From a checkpoint of a small audio frame classifier.
Model: norm layernorm, moe top_k, num experts 16, width 128.
Training: soap at rate 0.002, 5400 steps, held-out accuracy 99%.
Data: trained on single English command words and digits, spoken by a formant synthesiser in many voices, 78125 training examples, 3.3 epochs.
Rows from block 3 of a small audio frame classifier, named by matrix and row number. Rows with one number within an expert belong to one neuron, the router's apart. Each number is 128 + 24 x the weight over its row's rms, rounded and kept within 0 to 255. All counts start at 0. Numbers have three digits each.
Before each expert's rows are labels from the 100 clips, of 14976, where the router gives the expert most weight on average: "peak on" is the class under the peak; "loudest band" is the band of the loudest frequency at the time of the peak. Only what is clearly more common there than usual is listed. The data: single English command words and digits, spoken by a formant synthesiser in many voices.
# router: router (model.blocks.3.mlp.router.weight, 16x128, trained with AdamW), inputs 0-127
# up: expert up (model.blocks.3.mlp.up, 16x128x128), inputs 0-127
# down: expert down (model.blocks.3.mlp.down, 16x128x128, transposed), outputs 0-127

# expert 3
peak on: /n/
loudest band: 250 to 500 Hz
router.3:105097116143110127104129117158125155092101160101104134147110148144137150147106112145145093091158108096152175149160088182164186153092109105124134121140141095081122129085159092107150116143144111133162121147092112119153094107166126166149143132189154094145111093159120132115117120119095137122144148116132137093149152159161119148112159112136156140152138131095119126142128120139132113110110
up.3:142119119149101101081131158131159135106102135165095136143117121110100110142125144116119071119149158136107128132103149148135145128120129127119110062115148120125149103104146115107117154126141073137149096119145145138127128112152151153096148119156121140089151095121110115087189171137118110167062126075096160111138118145120152138159131172135120147105099142118134181084144141145118148126154
down.3:161101105146102160155119131135112133134104142141148115169142135110152131134099115120144112109090120126120107137126156121122087136139181109140146117173096130113125156127118150142103090133176152082136119109117144148179084102184086159106119136164104111163101172164105131142140131157122114111131150104099095115136119161120133124149154089123123142168157124142147107081110118098141131140064
up.4:114140105111122138127141051130137098148152140138103163133120115088146112104090113138132114099150123114149145139130144126211165155118162094149095089118096133154162092110129143125162106144124163120095104137113123135159135133106159147138145132148160144117144139157148111098110101113098140135110136169127150135135099094126167175135102164173160159125098142151121143120114127122142092148165
down.4:156089145162161146128128168128148133106135096153109114149102093099085128143130105130149046150115113137151150111146119125105118109156153116112124091131132134116092164123105129167110091146116115128167125114114100101143112161107113154161149116137130140143110145145100144077127143141117085116111167114138116127173146152151132108182161106146170130141091088144117169091146138091127120138131
up.5:137155126130114106138087125110123158144085105122145112146122121132100092109123136179133117106130123116145105142122145111122140077152087126162138123060146149097128138128097117122125093180157131112126129170104093132165137123163144127149140105160178181151129080141143132169062128104107123159123136129115099116125134118134133078089147120101126103124090129107115156123152096126157097134119
down.5:138125127125151152117137093142095159114087136134090130116117172122139147142150129123142093129160127091112115141132129153109119155108067124131143173111152100139105105152139134142167149105121124136074145113106117159118132162096115152093085151122131136093113123179152153143125090141101124122092120104131155133142104145097176162095140158144121188093137132106117109103141150092132159103179
up.6:127099123155125080165121094150107160133149110164136132100108152135150113118145114145137088125138115138178147143093143112094119112124106078106086126134165129131110123110139135123114163099110124151157148161156180121187093111158104120104092120164159161113177129127155103111135149140128140088107120111148133089155109137144086172102138130131073127128145126129088134144119124166114122106115
down.6:114155085095124125163095201111106112168105106124104115127151134117117108156165118142120138118090091134141070146137114164167097142112148094161126153106120179132145138092107149114112112134123124130092120143158159136125108146119122148132134137114115107096123111133143135102130149079166126147130134151076160163123126126101087105133115150136120149144123092099131101132134166137147085181156
up.7:163124136131135125088144152132079158164136126125119124106098141146149099171144145144149137099140116134093171102209116125133095115135099138146127126102181130080160107136124091132139144114131150104130142141120114093115164182134128151135114112073143136140146127153169124107168138118103093147134117137108163123075099083098145133115107144126122153164148142144122144124137131178155122139135
down.7:089126112120116097133140146133151163181158117113108144165100128108079154101113125131108116132130081107141170148140090114136141113144140121133121147078132184127191142130087135107107099113072137137101133091120155128116062138088120117107133137102119160095086122126119123121180096103130136081125128117132122102128149111130121156111160141155141123102131131122147123146171118110134109144093

# expert 13
peak on: /p/
loudest band: 1000 to 2000 Hz
router.13:149107116142156102095144147140117136117133156149174128142124091137116117160097129136085132112115159105096130116129157152120148132101086118127100155110134166119160081149141113133107152126146170126110155123160120130092100139089124151160095106123160159161124148150162118094095084134103078169131126146127135201141118150115127094124088115123103147111128090105099149153129140170159145138122
up.3:091126121125160113104122106133040115117137125127155149125146141140152168099175133141088140143137070125148110142155126150139139155142116126095139189135123143107131098110135142122138098120129139120088141119127122106115163133193121111150113130136149112156144100147071136086122116077106117171150141133153131110108132127160121091144122112124167137159107136164130102178133104127104145142150
down.3:128125171127136142088110123087147117136135114074162110150162090110107147148166128136149090191118145140124159089083138111124129099106123092099111153178097107099151151151122164104142167103134117094116136104140140119156174093108087091140123140180111117108149153147133123156144121136107092117139164150125128115137138110124104153096155110133103122114112102117133146104116107103149109159143
up.4:125148117114102138132089139119129153124084127141148094148113156190182134097098148110084151164128148154086149134099136145129112099102115084131098099125127167103090080097117147112164134123159133108109126141050144093118104094154129124108091125143109136126139104112109123147127123126128132137139126082097120142114077104138147134150148129097134133139107115143106124185140129137156131092116
down.4:124182174113110129120145148090103088117132108112123131106098124140111141126187087114106118122131091124155094172149104116085152165133116085092112162132120104132122111113174131113162160124082143135110101152160136166107147136120151124116109156152145129134123117127119112111144170166113126079147095132139160104120155121145177160166110116146154142153144098093135107117151120108129096101130
up.5:106136105092138145159101127120153145148105111134137142131099088141138126132122143118100151122106094159084153172164138147169174128170108120102084144135124140181148140126162135118127157147119118145122169113127154135134139119136086140109076113117139128140072120168123124152071115107119163122101114148150111069121070127094122102128118110117094122107080130144119162122115160137135108148131
down.5:115103148092123121115092098104058131126152107118110128159136130139140112158125137184116123148117135108150124091084147121205144112138128099135131101149118131133125140165142113144159105125110091120139113132130175125107119113131138123121108139140100124099143136157138105157147146050153148145123116098140125087177103155144123149142110151129137140087163144085119098169138166156150118155111
up.6:128117181163079164138140099134156145125162086129125126142144153129124156116129115148107088124148130119102102130139133148136118151114145138141115123133147118141148104089115109173107136104111097102161154179105155141144119121132098167133130127099099146109163145090117120117147121129141114140170151152117116108125144103138116132149119098127090173083149132169137111097096086123175128039115
down.6:110134121134159113087112112143122169120144061115144138128106131134176103163106173120117115087121146108101111133142101115135161117120151143132130131132119069138122125148120092120134146110143135154140170092146138139165146087156172119129130076167178145164193095115107166119104160119147129128132127119092142129162140090091105138113124112147126124128113131131143099167149113145161103108108
up.7:134126098137126115132111139149170164136114122139089142143095128142172123102129128136113129143080107114135136173159118143117128147161178172142148093142104182146132131114144147128146154089140099105112114146100092154094089169123109145102099117121139120074116138123135150116157111141139152168070149153138118124103167121099089096101177131127116152170122133112128119161133162122156100145110
down.7:094145119132115107103122127087111144104160135119142095140139142096118140123142118142096093164144113179131129087119178099134081148163137124144099179102102150097174133132151151135145163129107150130101150130140118109142105112126095133131105114118135106134147078107106116161114130148091132101144114155100121133130055173163176153133125154169111146128120150133105129113160096122090154147123

# expert 10
peak on: /oʊ/
loudest band: 250 to 500 Hz
router.10:134141123081095170143119119127093106147124122100076109085138142113128152102159159131169124105160104117140160164144150094151162071136123198128148113134159136128107110107110143169128108096162116140102093127102131108141128092117137116122118167128104100114130093116120143173155152132146179107116125164101129114122106122129130155128166146163128133104119159159133109131110134103101103172120
up.3:105140118144138123160167110115114142121153134117110128123122138134170160097134125061146129117111131162109151137130112120136171109163162113133144117124135128164110154139101114109142122111131092083141132120117071153150140154114098153154108131144119155125113149101115125140170106139112106103141109147162184118162138124122168084120153147082176177133125118181097169153166116092143093123140
down.3:126128093120103101117175148138140127147137124151135161134166097158106135118116121106107096134158101143142131129200045087131112079143130122100097101161145118093130101127103117132141103102099146148162095142135093120133152133111102155112141127139125140146137108138127118131116120123119098131143180159125170110168122134124153154115116162175158126108161151117128136145112113170180160135149
up.4:110106111164115102106183128110137169121144152131175120142131079129106129140125128171128094123141069155132100127115148123117127115142107150116114137115135148113147147180141133177165107118132124153135154137118138116164113142166138141113138108172144128152180186123135086137140104144143176090151157140128127124111169099109128156133147148170125091127108185122086147136102123144154133144121
down.4:105136165138116124156134108141149122163154118125104119130106131111144160091143144119119152113133093134088156095149115133126128133138122119162075163083151108147137131133120110148078135107116114120072105098105170113101123111160122141112108167137143131082097151112087115116129207163120092156136116145145140120095116134104169139125102132094157121113153123115140191156159115115115100147118
up.5:130169161136177132154135130133069150132138138131126137117134147162136101126145134139183114150146074143173139152096129110086141087159110140129155167131121152122116098082124092160133101132104159093167081177140147106108112134152138130123089133123110074101129099157139143137130127160147159093111154132113117153100120116109132130113090119140126148138154138136133143108129101131106142133191
down.5:105155129100145132121096113168123117153091138147151118110192134154147137124142109138122100132154136104131119176135188070136144140155141174121087122099159144156151141159116138122084091157125095099118095075126078108117148134116130111163156111095152106124117122119117122159161116141128132115125119147137130153138169174149156146128142136156108141156104154127143123158102170114099128096139
up.6:130151129117104135123152117089097120124110113159135160110185126129115139135126107134107141143151090129168108106160145086085113144120135187118145126139104140107098121106134130106126101105143120170143136122121149110152172152110122111146101121159152110116065112116093158159132101113151147166105116107105112138156152134107102116128112138068113114108187122156117144082167117149090169146145
down.6:094150130161169140087125135133140138147128142114111160147124130162113122154101122073141119159120103146098098103172124143114121170173095122156135181123154155088130078125112119130119085135070138159145129133169129141090151139134122146100090126138165163149146139098147126103143112152134126094118123145169116110164135107106107122126125146111132162100098121147122162156115175145165119158128
up.7:143088135105164148157125121143098101100087107123163118075140120164131113162110139159116152092117140141122152140128173145157157092139108117153097125123082109170125140123184140152139136139134120136128135122140130118194111153136104129153123122171097141144156116128115150055150123113107149141161164082092129152124150168116151132149143151091132111099151130105156103121122134121104106106120
down.7:164164129142114078154096117098172116148121116163055107154109097152101142138114159139177163130096133114123194110097138161113105134162150120144113090106115140123114091089137125135113154150148127133143093161134132120122106118101157101097160117159156144138150130140128138117145111148168109129135137141135115127132109094135172129142101132105131140141137143079123177144173155157124110129115

# expert 15
peak on: /ɝ/
loudest band: 500 to 1000 Hz
router.15:137150158160164082097119156070119089109099109180172133135106122163134086119122103113105123137152150147149112112119107138125091099095104134136128180136167120096148139126154123122135129129101145111078125129125168118096103124142105135128157137136122139140153141117114152192153108144144118137150125134169113133126097094145125067148100129143122117148116107130119110128079140120144171154174
up.3:118090119152102113155165140145129133161121153132174123160104129090121099146139088188103144123124080098093161092115139124109114133149134129159107114141144079149149142118152148116160118188129106126161142170162129118119084128140118128125145120100133122084156123135185140164139134066150148177099128136091128121153098080124133115141140097147113110111120145114160129113137127141136140126140
down.3:132148099124111150115095165150099134130103125187091140140152137120138135130131167143110117117122158131120123121121122117108088141130177106132129168137135118103132140110159152112182093126145127120120119140136097119127152149160112150117108139088193116157099129074169124120134138161124106124156130120153173156149158143080087115144119139129143166161089113133119160146150109107084076149092
up.4:136136119136129129113123130097143116141116168108140127151114140157106112170144132141152104155120076140164156100148120091108108100113115198147085131144115105184152112131092166122093131138132092122135151096094103099113101109068096117109104172114146154121137128116093120087109141111126085156134113117109199114120131108125155145127134123126115113103126108136098105111081139160134108120136
down.4:164105121121167145112112116145147102120111143118163129115139145106137112132139124066179094113114154152167143100122148139144133145119151119151105157081112150126099118167155107121119116141146156151144105134132099148082119097130115119097100119146116156128108156130133146115112128116137150111095090157115129124098145166124147115091140064129172150126195170090123162102175139160127154142119
up.5:118128124147136154132141143117122129174159140071139113140108127115149128145124129125184124121108120103155102111141144181132150135145171104110125097135125107085147103119111119092184137109116144159103138115122142115119120153136123135205150104128108155121130132114131134117155144056168123143104135147101127090124118107126129153129201089147126098115109132097167107154164123154162113160144
down.5:102119118124129135140115110151129141165155104144170168090121098160118114143156118118156164117106110151139170176125095122116156101088130113138071109189127085141124135162121122115177114160089158120138134116124154146135123116125130181138100131147143147113163179137074106100139133144107096118127089152129142152118139135142126128127096143105095127167159116135143100120166138122156087130149
up.6:181140056080114115124113146140152142125154146141094159132130125109104102162135091119139116078087132136094146122131110124132097160141112129106129144128162141117095072119161136133116119110133156157141157123180155153130132105087138142095149131124100143086121129165163088084145176157112136153111100174117129154140133158103129102146120123105133169134127107112108142133156108122128134155143
down.6:093142190141136144107183160126127108131105161100138153108125136138143081153121109153158173115102129126121133152139171141110145113144132109154086126126133167152120172097135095123140182160158161146089116102114128102122152122088112124168099120081147116120135146121143157157148099131126140109098134096135151145118148138110124119174091174136104085140149154120104104123141130157121132097158
up.7:112152073135130129124137123140109132113093096152121155107146102161143124140101119098149127156121131111147172084122085103116149129138154110138141142144106109147104142134118147112132137115111160130069181136124159127111160143122115101103132111125147199110148178101106111166158152150146086125129144095182141182139149152161121106105112143155144140102132159167128108117109145130126161112165
down.7:109091118157128134153089126121176134118168094109142092104143124154093119102155126095098131106104083101177092147128127174128124135157147080122156151178095103115136183140110129126131101119158111142123073126100110168113153131114100144151128150116134139149166082171132112095166104101125142136147109129104142159124118152101118112130145140108093098130132118110142134144111111090137147107137